Weights of a small masked spectrogram model.
Training: adamw at rate 0.0017, 8100 steps.
Data: trained on simulated modem signals in the audio band, 78125 training examples, 26.5 epochs.
Rows from block 4 of the encoder, named by matrix and row number. Each number is 128 + 24 x the weight over its row's rms, rounded and kept within 0 to 255. All counts start at 0. Numbers have three digits each. After the name is the row's rms in percent of the matrix's.
# fc2: MLP down (encoder.blocks.4.mlp.fc2.weight, 160x640), inputs 236-294
fc2.0 088:132100106128137125096154138132128180102155179141121095200108156136124102101135100100135103138177139118162079129127090051116122141085121112115134134088103095085092126165070169131
fc2.1 100:121139122150098141143130139179102123085152109115158104149100122141123118063125125141140080115121088102131088121105123166150141098139077150165155118104132164147128088140190177116
fc2.2 100:155104129088130137137133110128158170105138136140151148105132113140080149107116137130116117109146139177152102096111107201090114159149158128136135150153106168130150093130096135130
fc2.3 102:155145157152190139128170118122128130175134110137141163127147145106170122119133116101089137165176108138133164127157161156175098147085142148174134127139128139110106123140150100110
fc2.4 102:162186125106130135110146121126159094096149140134107139151119094145142156110123113112150123138140124147164119151168139122136117153122221139126174132085096138136139156124114108073
fc2.5 100:118117129093115078105144173120186165173137108154103137139116097097084148150131122135128139144092147153136155126187136128130131094129025122111129137118122101085133143093102126141
fc2.6 105:129129125162070133165126097151137125098158152172129151155117136129133134119115123159190132129122134132123120092080149138117141134136063151158123125109143100165132097116115081122
fc2.7 088:160121136093139135147124152108104120099111158137131132112073100138124148154126090145156122160130134111129125082154186189149146081145155133145133159144115098118149113112152196103
fc2.8 100:143154097139141129112187142135126151105173146139107113123127090147078138146121161141117120114136159095101131088133148169143094101097128142140108128129124079145125112125124172167
fc2.9 097:141092100143119149123114114121121135169111130125154106126139142143169103138103132122176134119088120157149097105113101190168124142163098156167129133117090115175148121124124121129
fc2.10 108:131136102126146131148145149105148149129148140079122129136132160140093116125112102097143126103153133105131153136159128183125156163171091136159145126166122117115141156108098155135
fc2.11 109:137153106135170078148178138154107153185144160103119131149158151114133128106082127159126133113144127098131132160137106201179130166126110113133116100146091128120152092162118143171
fc2.12 116:123107159116136082168137151132137177139151155130128133109116186123096107121134141106104127120128128125151131160134143236171104134156092110149134099120091111053113092135135133172
fc2.13 098:101159145111089148130097110123145164103147143140136112141158143111082150137130136108100139180156141110151124122170138122117112136151151147158134145120141173127147112159139129122
fc2.14 097:160154133124106096163170121145097138107157109111140113141100126080137129134134161141133140156136134129145132132111109155125092131102130122088113152146117113158177118121121141141
fc2.15 096:119105149126132131120156142105121118094122159080176128105131160107133139136166112113093140161134094117102104086155105152127153129166132104111142128065111118110143146133077112150
fc2.16 095:130132140140124173152123147139141136093088130145114129139123102158179175109089098126169110142105137140132121157123107147166161103130123112122110106132066148085128132092165155133
fc2.17 100:134152157160156120109130136127122139154181152109099101134159127094100151116124142092099153187123138132122164133119111075187144114156146143040116092143163145152126184159126124172
fc2.18 106:123127145162156150115197116124109111097121136120145147086129133128134104081149187139130145116103149081128154097126155117162157150146160115115105120137124131163143130113120124141
fc2.19 109:156124129150089113105105111112136130107142118126146122150113127125096136116125104146122154095172131111124115101140125152101110087109060125112142130138111128112129112139124122083
fc2.20 100:134081096140134084136095134129125115118102138112107125145108156132098139135125144129106141092101127159155147163151150098144083175131105146160157134123109145108115129106095106100
fc2.21 090:136105126179126081125157141135099102118158152127100135089129162120187144145127154131148114087148140162170112120115122110170110106132143155153160149132078158123082089120119096121
fc2.22 097:105139088173111167147138115092146125107113124117097116109139162136124116147134145114143131099118110145094116144124141179123133121121125097173108114134145141149155134139148162095
fc2.23 100:116138136183115145132115085128103132146135139166102141118145129126151123143109156138116090174121111157148131150153107086175121122166183151149134118149109143148130142117123158128
fc2.24 097:107137133154136124166131189095148126113104125104128167152147163135155137129083142076121121155153125118139114122191132193138139170134084148115148139126121130125158106128121097116
fc2.25 099:110150111146171137152116127127142150118121134119136164133119125138140125118114090146137107137172100122155123120101138065083209123121133136153101108142121164132109115124131129168
fc2.26 109:144122113148131164121134146120131099098109157148133124150131153102135076133146082143120133187176085124102133142144142157105134121119134150136133145122122135144148148126162141075
fc2.27 109:110123122123132129105162134122138121133135131139116121127168199140142137142163207119149136117143156122130120132134160140124135086127127160112122108106128121159138144168156081110
fc2.28 093:134108121166120129155108141131151151114121137101120115107133153122120099107111139112163112121084103187106116124148138100127104123129137129098123123127146111097108158136106109132
fc2.29 104:136158145116105116147112101141127147150145153128110142151138146112151106116121104147145130105128099080139135144103122179109114136146143115133114121119106113165147034099138082139
fc2.30 101:146123134124124105127129111123147135089109154123138151135112126155104138106147097132164110082128099195133109089114121136117162159123155145128142128142149118123118102128119105104
fc2.31 105:196147123096087112170104136092136162119150143112146134117158163150147139146130112129170168071113120170129105140118138098076143112131140114104108052155112129113132083152114104153
fc2.32 106:146136098104092163064155113099146153089103118140147155110120118157105103152111124147115116174101132123121140135108126081094121123100129060089095157098176089129094128134156168141
fc2.33 097:155174110146116124138136137143169128111115089140145122149146173155159114160115163130136139128090161120168128103125147159184173145136103130162130140107097119106090138160127154114
fc2.34 094:124144127146143115113136155172149120123119106129148142130134156137108137084122115113126102120118122138088105147182132174152148124088121144124108170108151162151114097155148135177
fc2.35 093:138160140101130144120096123121101088134127135117122179163164121116104106102128128143111121190132160136135168138130109061113159142145146151125110172102158118121123138141128125146
fc2.36 099:117107142106137134109118135098134093132154107117127134135136125150111155133108110132156083140129104143143122132142161189117152083107171119126127149105111147146124115133097088148
fc2.37 095:131104151157169082105160155121090091184142129124122119090102101136075100181107142172127164092131102121129167106081134149134123146164124146125136135113156134155114139129191115141
fc2.38 107:173119136130124117121123128128132145194105113145151122097126145108102128126119075117121120066100158111104141153114134162132116147102181112106134101133133096119131151140104159145
fc2.39 098:145090164154117134106105128112093149126112143121135130148086115113135115126093107145164099068091150119126129164107162141140131090127151137061130129126090134167131163129157194111
fc2.40 098:140163093150122131123138128138148123129117097120143156133142094116057149143132084123063147108146131149126112127122132076097131133122113138086111148120089138134101120110085108100
fc2.41 099:155164135119146116116120155092122119115129152151134130112132132125182072104102137167091127161167105145094134128132149099156116156128165156109136095155147129165130115145167131118
fc2.42 103:135124147152158151123107107130103150127160125133120113114116123128082166147123152105130119124136147134124110127125111058183158126116132140090145091126176141154094197113132148153
fc2.43 091:113112113121124082127155117114124071110122115128138140164102145078120117123187102107106119147149114096125132113129113168142119136127108103144132130086172143119100125096174154089
fc2.44 095:138129105106093168132134138107142147111117144140122154150143139109081127139135149114080129203118140144153132118162123103121098130087143076110151109133125147129147141140070122102
fc2.45 095:112116104114141145122098121107117137109096131151121097135095127118136149118096066137138151149132091117169128131124140087096078144153163130165128125114140134152106138136103096068
fc2.46 096:099143118200108084116136136114131090110114118171126145164108080131119121158108126143123148099127129118151104105121084141099116148134103121107117124126134142166138099164138058139
fc2.47 103:119134141111196145133132115097118123124152135132139166189128125124117132125104142137137132179134171119133140177189133161096095118127138141127102190103132114160095096107163153097
fc2.48 096:127098138100104103144126147139144164070123147141119157142121117138135139098150147176135136150143125125111145124147207141136129168173151135153160107094142120108126115122112132172
fc2.49 096:119113149107144109106131098122102143163115107102119169102158188109153113125125162150133119134123153100108156103107114149066145113103144140089140145116090191177150074155144103126
fc2.50 104:151112130095086141109139139136123075123138153116144113133094119120175138118134132130108120149139135098133159124092112136098107141126150132131125092130111096163116093143151123145
fc2.51 095:132109154122132128110118136136113154198121152110118086094131147153139115116127145112170130125136114118175116135135124105127078092139141138117167138116121132120115141129134140140
fc2.52 097:142121111128150142121156145121162127112124096147160123099134172114109116100172116094119106136151133131132174179152123108101142141121136159131091098094139123149140145114109078142
fc2.53 095:129128101117068136091138128131137158115097116155084124117111140111077128112137117157144119068141117135126180119087110128099094131078084088072105083124124167131131152138097101095
fc2.54 109:117136135139156126144120144117124131137102109130128130133132074112133115173103142143119130180113122129144115126132146106140137156131175086138148155129131120126161137112163189090
fc2.55 100:104129135155126104103118118094110101120138135121149134100155118164151132121121116107135133144118094149098099119128097080129109113090103085104110109084101120125133122079144160149
fc2.56 098:136143137144172119127137096103132107132158109080147133160125142135134109128116118136132144171157148125123105098120122141119119143135094131128149153106108128146148192136128140138
fc2.57 094:132137123180138145128135109119133125163135116137118127116135160129114136136163144118134107173099109105099100114107148141126140109166103125127091126129124113116111107107133168140
fc2.58 100:103154127115120142115140140120110109147084122131150146181117177164169134117127121129144117075171169140126138144126127114082141152124084123124159125125138143150140091155178136116
fc2.59 098:120118133086132127161135122143146129097146125133088114125123057129097141116070109108150139098063124108151127133106137128114128099139138109124187097133144152131144083144058135153
fc2.60 100:173102101123135103131136102121162102133139141119169083138132119110124115136158105104103155118115139157138148133135150121169118110126168103094140113121151152130100150131104086123
fc2.61 103:152148127114077158131115117160112115142136140172139127122141087122114132116155183116119141091149146132121105098092122123138120140127099120137146140130172110113098153147131117165
fc2.62 100:151152114095138112116140128135106076133121127096121136164083085108165087114153155108166134104111092138118114069105096103143139113103183119160143139130128105120117183129123122189
fc2.63 094:120141108136169121135117161136102151100138153111122143126152048147092149077105166152119145128120137125118132113140072117131175151123142113138165133146125149125138084143082118131
fc2.64 100:124093177144127104133110120108122118055177121129142132130126089129133159118114124162132127084110122147155149099122102118091111152135131153146091147145126128147141119140133128119
fc2.65 100:140125132143140146101145107115140138100112098106142109160138075113076130101129115136089124148124099151150111129137132164136129134103125150120126098132110110150153095113103127146
fc2.66 108:106112185113154108109124155130082175147136160126120084156127152130143139157110139157103113142143091149133102152141099132113154140103151147105126109134128109135135107151107122122
fc2.67 093:129110115157109136139120165157113140139138123115124090124115179122125111169126147149148131095146129107141117127080100111131129161137085137084156143151124113086114173108149107160
fc2.68 102:103089079132084159145168111151097159125143124122136128093156141139190153170116097162148130138112124158160123171128136127040115146160131101142134152121120110138128112138141132132
fc2.69 093:134104170143122135117123108113187145146123156170136094133127137138091124168100149125119103113121147140117130116125162122121108157091175142124091089146143154131163096133144123115
fc2.70 107:158160119113145094097102151155137086100148139094130121119134107120084149089114126140134150108093145119122104140128147135118117145138172129085122138112110152150120145131084166134
fc2.71 099:125117115131095090165099160136141124092117162117159135142150096120172115080105129122145149113152126165156145079152141129083135172132142102172149118084156168113099084144164133133
fc2.72 092:141129122103136151107151133144167111112115178153144125137150124104172099147093196129120108172131150119139181087099123119125085146155101115105126093127144148093097149099146126169
fc2.73 099:093106092123101113115107133105143121092116095134172103151128156109091121113132136100123099108139099109144139103200170097109101105109164160153130149149081118080098148113115133132
fc2.74 095:152126122093159135137100098128109111117134106135111137122189113142085115128145147150119156163169123106133095114119169111157141105102079167119093111158131098082156112140121119144
fc2.75 095:116118156132109156125152110163097126090142142115108148175135141125151143140175147124123100121076088131134099146087124118153174152127118132136158094140162143103152107120126185057
fc2.76 105:135139177089130115135100098148108130146121135090136132174134167109146120161136120139161178111141132103123114079092131133131114127111098083095129077120082124112129107086140150118
fc2.77 088:099115126159089117105114106175110147099129097129128154113096149152136108139118116114140136101174138097144145100140114194091112134143125163146159114105157160159130099129105121119
fc2.78 093:125103114155173117107181138129118100155153109109149093122175178127119128164116121117112170148098085176103156112154137126107138106117185117183126117096153097121093123115147136134
fc2.79 094:126148148112094097126183144097132093144123120139127128119120108127093126112122101170133168110135171149124170098133134069093092164146147084070155134107125124111115088133098092141
fc2.80 102:130121136145133108135095110119173161140136138125096166144153110123095128141144107120121124109129130117141067126160131165120150137146130116138164126148167093149110190134127111128
fc2.81 094:132133110097136098071093100122116162133140097106118115130156107130166127172144148099120129163114106155135156140040135076206128106172092136090102159152150106161149154145105110130
fc2.82 095:140130136125123127131087119171142123100126130142110129112169068130149172140150077097095148182097110106134132117123108114121128166127167127145140105127112144106129140122137082104
fc2.83 098:130142119159120111127140117132114142132145178119131151129109154120105116178127096129162085129112175166122134161138143099155133135154080156106128131167101123153113089134168103108
fc2.84 104:147107135144149140129128160111138068140135130112105146172139155100129106110135096070124130182100149136105164121105113124157130159132166105116126143112121160172094138141117136130
fc2.85 097:139134143120111129131121147116145103114131123125087145136145110120098140099124128107147118117147160114142117142142139113080117122103116165141147074118167118129136112134141154118
fc2.86 113:143081096131110100119124103139146098143147124118112158129089067138137155101134089127128130089102130144147179122118115047083130134152161076140116105140134123109137070122126114082
fc2.87 104:110108088094117145123151154099182121163119099130112105143123178101162136134171093131172152127140130116096141105157109134139116088147097113115171132145163126133080143126127100142
fc2.88 095:136179080167185120168100106142158203104099144170123113113143129140120108121114180122098143071130111112117108126090172116104118099151091126142105153121181118119112084112129125129
fc2.89 101:130181077140135134144113137109154113148146097109114141181151157107170102172154151141123123121129133104145090123112126104153130099119080133099147127126145122142126164098120170140
fc2.90 103:111132137128150139133113100132179157145172128147097153143122184171108099122154132146143114168100106147112137154157146163163125139146142154136161134163165127148103165131145118142
fc2.91 093:161138150139134137124156140097099153099102108143117162131161104118086123093139078108148129132108124120142147132110125163141095152145148116115111126131131121110120167110127186155
fc2.92 110:134112096080140117129115109082133119130147116148118116117142117087070106104097084110124167113103144113151166116172145118107127121109177113153148102115158130105148145118129124167
fc2.93 102:118149145102126133158168121142120173173158152149138123170162101152145112103112132126151148141127152136123126135187138114104136175169131164135103129124142117137170115126105131116
fc2.94 101:122120118136170101146130086118163086139121091111148110106145153140199143125133088112122107119182120128084129180161120116142160137139189131131110150123144074146135131142138119114
fc2.95 096:125105100143115114067128089133135109137134121134140116065143230143177142119130155136098161115111115150159151139118098093121099141138150119194123148129113127151120148087170109166
fc2.96 107:136115094152136143121144113117138113118142131145124107109114122091107158140136161102151095158142101124104146113123108153152131116134121133126126128166171166138116133075147152096
fc2.97 097:148149135109181128127105137155161142147162153112128127151119168114144110131160156097114155115152144123104109135106151137096082179137081137129113110116132119097112153158088125170
fc2.98 104:110133152144145146144134165124173153115140139156150129144116139118194116086112099127111135112137163139144121130118145099158128142119089140092122136097129118159148123129132167137
fc2.99 106:135111127118107078104164128134133162065112104113104133128123149114131126109131128163097142105102130091111119130097120150111122122146145133109124119137145116144087068145120118069
fc2.100 099:148125117125154123130143143139122144126139077130123103157135119114156133110143075120131187139120173131154119108148112089161132140091134101101118098119128153141129137131093132138
fc2.101 099:124096133148109136112149100122151132175130156182128126099094140147136140114153106113116087119140139163138096146113110137129111150090131129168126124169143132129141096113120092132
fc2.102 104:126121135168121095133136119135090131146135104153119117153126127142156115138154111110121129158115111148127126114139162134111115094139080114140135101135107092096129084149135081117
fc2.103 097:128126107085136127106132131082113156102083145098124119097082128112128134107131148153122152154163153131108079157162162158169130175137104120095129139121136088091113174118146197127
fc2.104 095:116099155133125126125115093145161163132159130117161159178138158131136121147124114126149112087139123118130136087172114156118135141140107144135094187147103152140101089154130103120
fc2.105 099:118164097158124153141148177108114106111130126173182122103145135117068129106142131116150101082120166128075165090120145154145106133119082144099138114113151140116103115125140088126
fc2.106 094:107145120100148143113113100117149118133133146133169123085106099151070110112120117111114106140116129121135153113179141133120108132137115156138103161127145111122115156163127107138
fc2.107 097:153138138152109127106104145113130076102133098086102113137157134140081112129068098118153113143147126155175163124116091120116107156088130169100166154171106103131119120154135134132
fc2.108 106:130125126160135162163140143113125144147124106159126118104129152116167151130126170186111120149145139124131139120167138121145167144117167096087132127109125115132122162141127146154
fc2.109 103:138138154103121108109098155151130122095119184072122127169138075117116122142165136191137137139139176159101157127140137151145086134171105125118171095129122172138116081157123102128
fc2.110 098:145101127122101100072129164143109151157086163157123167131129139126140161111124124132128142099141157124149096101153136183127100100107065099127106117134138130171136116127141137139
fc2.111 104:127184114153149114117121117112107123153114125153147131180127124103112096113105109150117134135130121110203102149130128169117138081123179149113177155117099157151108127126118137088
fc2.112 100:126130130155087090159087107105137169135126102129119135118094099099152167107099153132132112153109132157136144105123145052188123116135164093074085140130132089140109161113117114092
fc2.113 116:160144126156113120137163105153107134108128138170136119142116095134174101105090121134102127201172124186130129140167114099185116096139084142131127126116140142175121143089159160085
fc2.114 113:141127147145112127138111078125092118163116120113136169110107117127098144143144167160144129100109127153122142106129112062097167124106142143107126129113145131099141109131121116162
fc2.115 099:094108131138126117142133154132123133145119131138109119084124136130089142123145143162140112122115116154152123128122130109087134115141122159152153108105126119105112159107141154155
fc2.116 092:148135123133119159126120132128115125185161130121125109121108123109146102123141107126094161132153150102100166170125077108135133124144158109104185162131089139147142140104097126123
fc2.117 106:118160103139112137143133154124140140112112133091097092108119101115095126150153141139108129086094175127148125089136105076141096123131165138101134142146121113119147139117102164173
fc2.118 098:141133116163141117149133140091147093151108113105141133147128148156175125140144127126119098133115118132118170100101129063150152098131124167075162118109133159177125181148126110144
fc2.119 100:164167130174125144124151130101103147191139111133139150120135130148132145145126122139122146118183123131147114135128115090188092166129155089141133104115148134126128140112099169143
fc2.120 101:120135146140151148124130117117117129142107133157156152141138128101152117116166131132099116149121124135139152174167102123162148116126111142129130152072101155182099073129135087132
fc2.121 099:128111123137146106135134118140178106158154146137111143159135107111143106123170110098118128129129125158114110121137155138167133138131140088138126131099128141138136203137099157118
fc2.122 115:113113118110115153143133150138100179092114133122136129114120183109193161138137119141157134080155135112168159121157124113096110157116160135111124114125120151128136087137138062127
fc2.123 104:119124100144116135118125111132093134134129137124125107113109135132148139138139134148130131070161116117104124084061121094132148103121112115115142138143136172145105094125105111135
fc2.124 091:127117113174159144119115142092107068179161155114103145117124104152124120160136135110083151102162117126107161151119135152184126178155099147144121151112151126127125099123115133138
fc2.125 087:134099114130144154088153112134099132134080089136124146126137099123106147137117138117104136137119094129106118114146120121094117134131148139115106150102151155131147097122140175139
fc2.126 102:096152168144126121108121107113125101103130108158110106043107092156144144121107133122168102136080122076137127153092105156187135131146128136122131141144135111146172147136144191087
fc2.127 096:119137143117114111153145103132117108101106135126127133154117149121108097105106084099087136136106130133117118142160130130075157116109114107131122086140119122122116152126083126114
fc2.128 092:114118104174138144115141112115055140161095152113118152167130134129154142090127123172165078113124103139134122094119120105184150098138142117086126119135116143126113099143197131187
fc2.129 109:127112128113168134149121132174142118130111090123153121133134168139174130090180123105121146188123127132125080146140117114144136121123125142105080138138106134116125164116117130135
fc2.130 103:149123108158116126108139125127094094105131133118113144165129153174176111132112173142157142090141106118104136140148160134141154124134163143158129157119136139110136103170111163154
fc2.131 098:120171132181161151140162162105135169113127128145150123106150130134128111143119155118146118152127058130148120114122142130102101110141114162126147127098136155111082116129143135127
fc2.132 094:104134198130095106129097145132132129153111141137090163180122112136111147117145126138119196118162089118136128128126111100090125113084134151098126109152163179114109088125104096088
fc2.133 096:113126136138169137121138135137124112123113122154102125115157080116052136131166085143122092171096126112101101098195103155150096101089128112135144090139152144111124153149127152096
fc2.134 108:137119136106121097121132115145122094113096132166103111081126110149110134109137133083117126111079136124176111125184134130121145119121075074151113135124130106128146150160097141118
fc2.135 098:157158136123136134172120127113165124147113113119114093101140095143128164107105115106117160120117134086125154121159102145127125152110150125107119156151141091089165100124128128152
fc2.136 096:138136121123168133120104158169132104136147152163113101122118165140088099110146133132169158117125136125155114125119160176148122156141149138158132135119121109118134156136124168131
fc2.137 104:090130110130098101082068153115164095113103131152115154152128146121149154129120107126152109177176146108134141119148126148119127135098129120138129077110140069146110139120130139110
fc2.138 106:146129149119084133124136116111052146138117154163142124159181135098088128110098175146113118087143140078144112134087120126062117116128098147128114126146126124112120129143154141152
fc2.139 104:144105122129096137127112117108142155152134147133111128127131121096139115181097153147142142127170097111143176121129132132081148137145151133113139131165116118104136115149114109127
fc2.140 100:116062151120142107137100099138155206130144103149099129124124104101085142156104098117106113181104151090111163103187123149143100136109144127100125150111101136114175160124124134094
fc2.141 101:126161145074089130096091129148105112120146151128134144090143117119120120136153088126104137078121122097147139081131144092066130100166144141133113091115128129105100102160133108113
fc2.142 091:116158148120135115143123126138103102121144133126089081096123125123136144121133166112100123081168127114118157116123151096109119136099120130137146134075159141092139142122144100131
fc2.143 103:137152150129115137110111137104127106096158107140102119129140110131150149154184142126149149130133079128145120091158121093129089106101127100109149109080143136131122179121122112156
fc2.144 091:149134111089130147151145098109104096095140135119117126166157160163114099117125116127117143105165129142137123098190140131052130113129162136117124116138195165170143111150112130150
fc2.145 097:114113164126151143132125107101140073125095129132131101144121130130095146092147107112110154164115118139081136118114103100130098131149144141089114120113145164124119163155126107164
fc2.146 107:128121141132130123127137141091114104128112103140117105148124113125104140141137125110110145158179134102130147120124154143086156124136191117132131082141118147161117099119126105128
fc2.147 100:140131117106156115146162151147082111130148115124151131107086134117125145121160146120140101084154146103146131170118139127110096160123134152150126108129149128127112109112146144117
fc2.148 105:099132108143120104138118113133103111152108135134142132131133132110104160148127119149118139105140137138138148142118163068123142110140091115067121147133113139129097127118097120096
fc2.149 105:089110156143126104149136131131168145109151136126129139123131193120156119143121155139133117090143141120097123136138110152126162178133112152111118129090071142092140165139158144106
fc2.150 101:137146121135136102129134114123153105121124147128127131094124172169140137135132126131160112130113161135183112195125125113129082137162168133166085106146102112142082130088108125117
fc2.151 114:170123097173112101144136131114172137086118146134137131130154117150133133146130132133126115113097120083118118152112156146150132120176134154152120096121106117134127138133126200172
fc2.152 099:180130125099128135130152129115177126159097133114119120132115107133125140103115093126136141125115144140120124122109158089172118108077150167153120215138149130122115158144161105126
fc2.153 097:113143150153177186156170140116141136098100156121131110090117136190144137086120165121130143101137119111143130142160112106100116105097134172191107134134115123144135143134146153084
fc2.154 093:162119115161175137165129148113165124111166129124123141172073156134130188083113135134075128187081090134116172156121124109185098100129144073131148127135129141142098166107104174146
fc2.155 104:149115162106148109142138155101125116147130120126088110117136142149136123149110139119119135138057130175128110131111128179173144122126131128120165143155126132125103170152116143180
fc2.156 093:130118118131138112146139134074093086140119123102114153141080142126090116160124133125100104158104108111133096106101120120099144124128152132096155104142169147108136125128121102154
fc2.157 092:179104138129103147118152197134155134168164136133153115116130136124130175163112154088145162088143138163143074111131132140109185118156129103165124106162160114141145140103130114144
fc2.158 097:141135116130101094133103135123097094115125112140081102106170197138162090147137149134146091124088080128135081122173097060117099095105092125095131133151134124099123102148134143131
fc2.159 105:133132138115133121118176148138130134134136116108136135173134129102127129158101158150145118126184149116111123153129111137147117123119126143093081138119113093127114135134142140172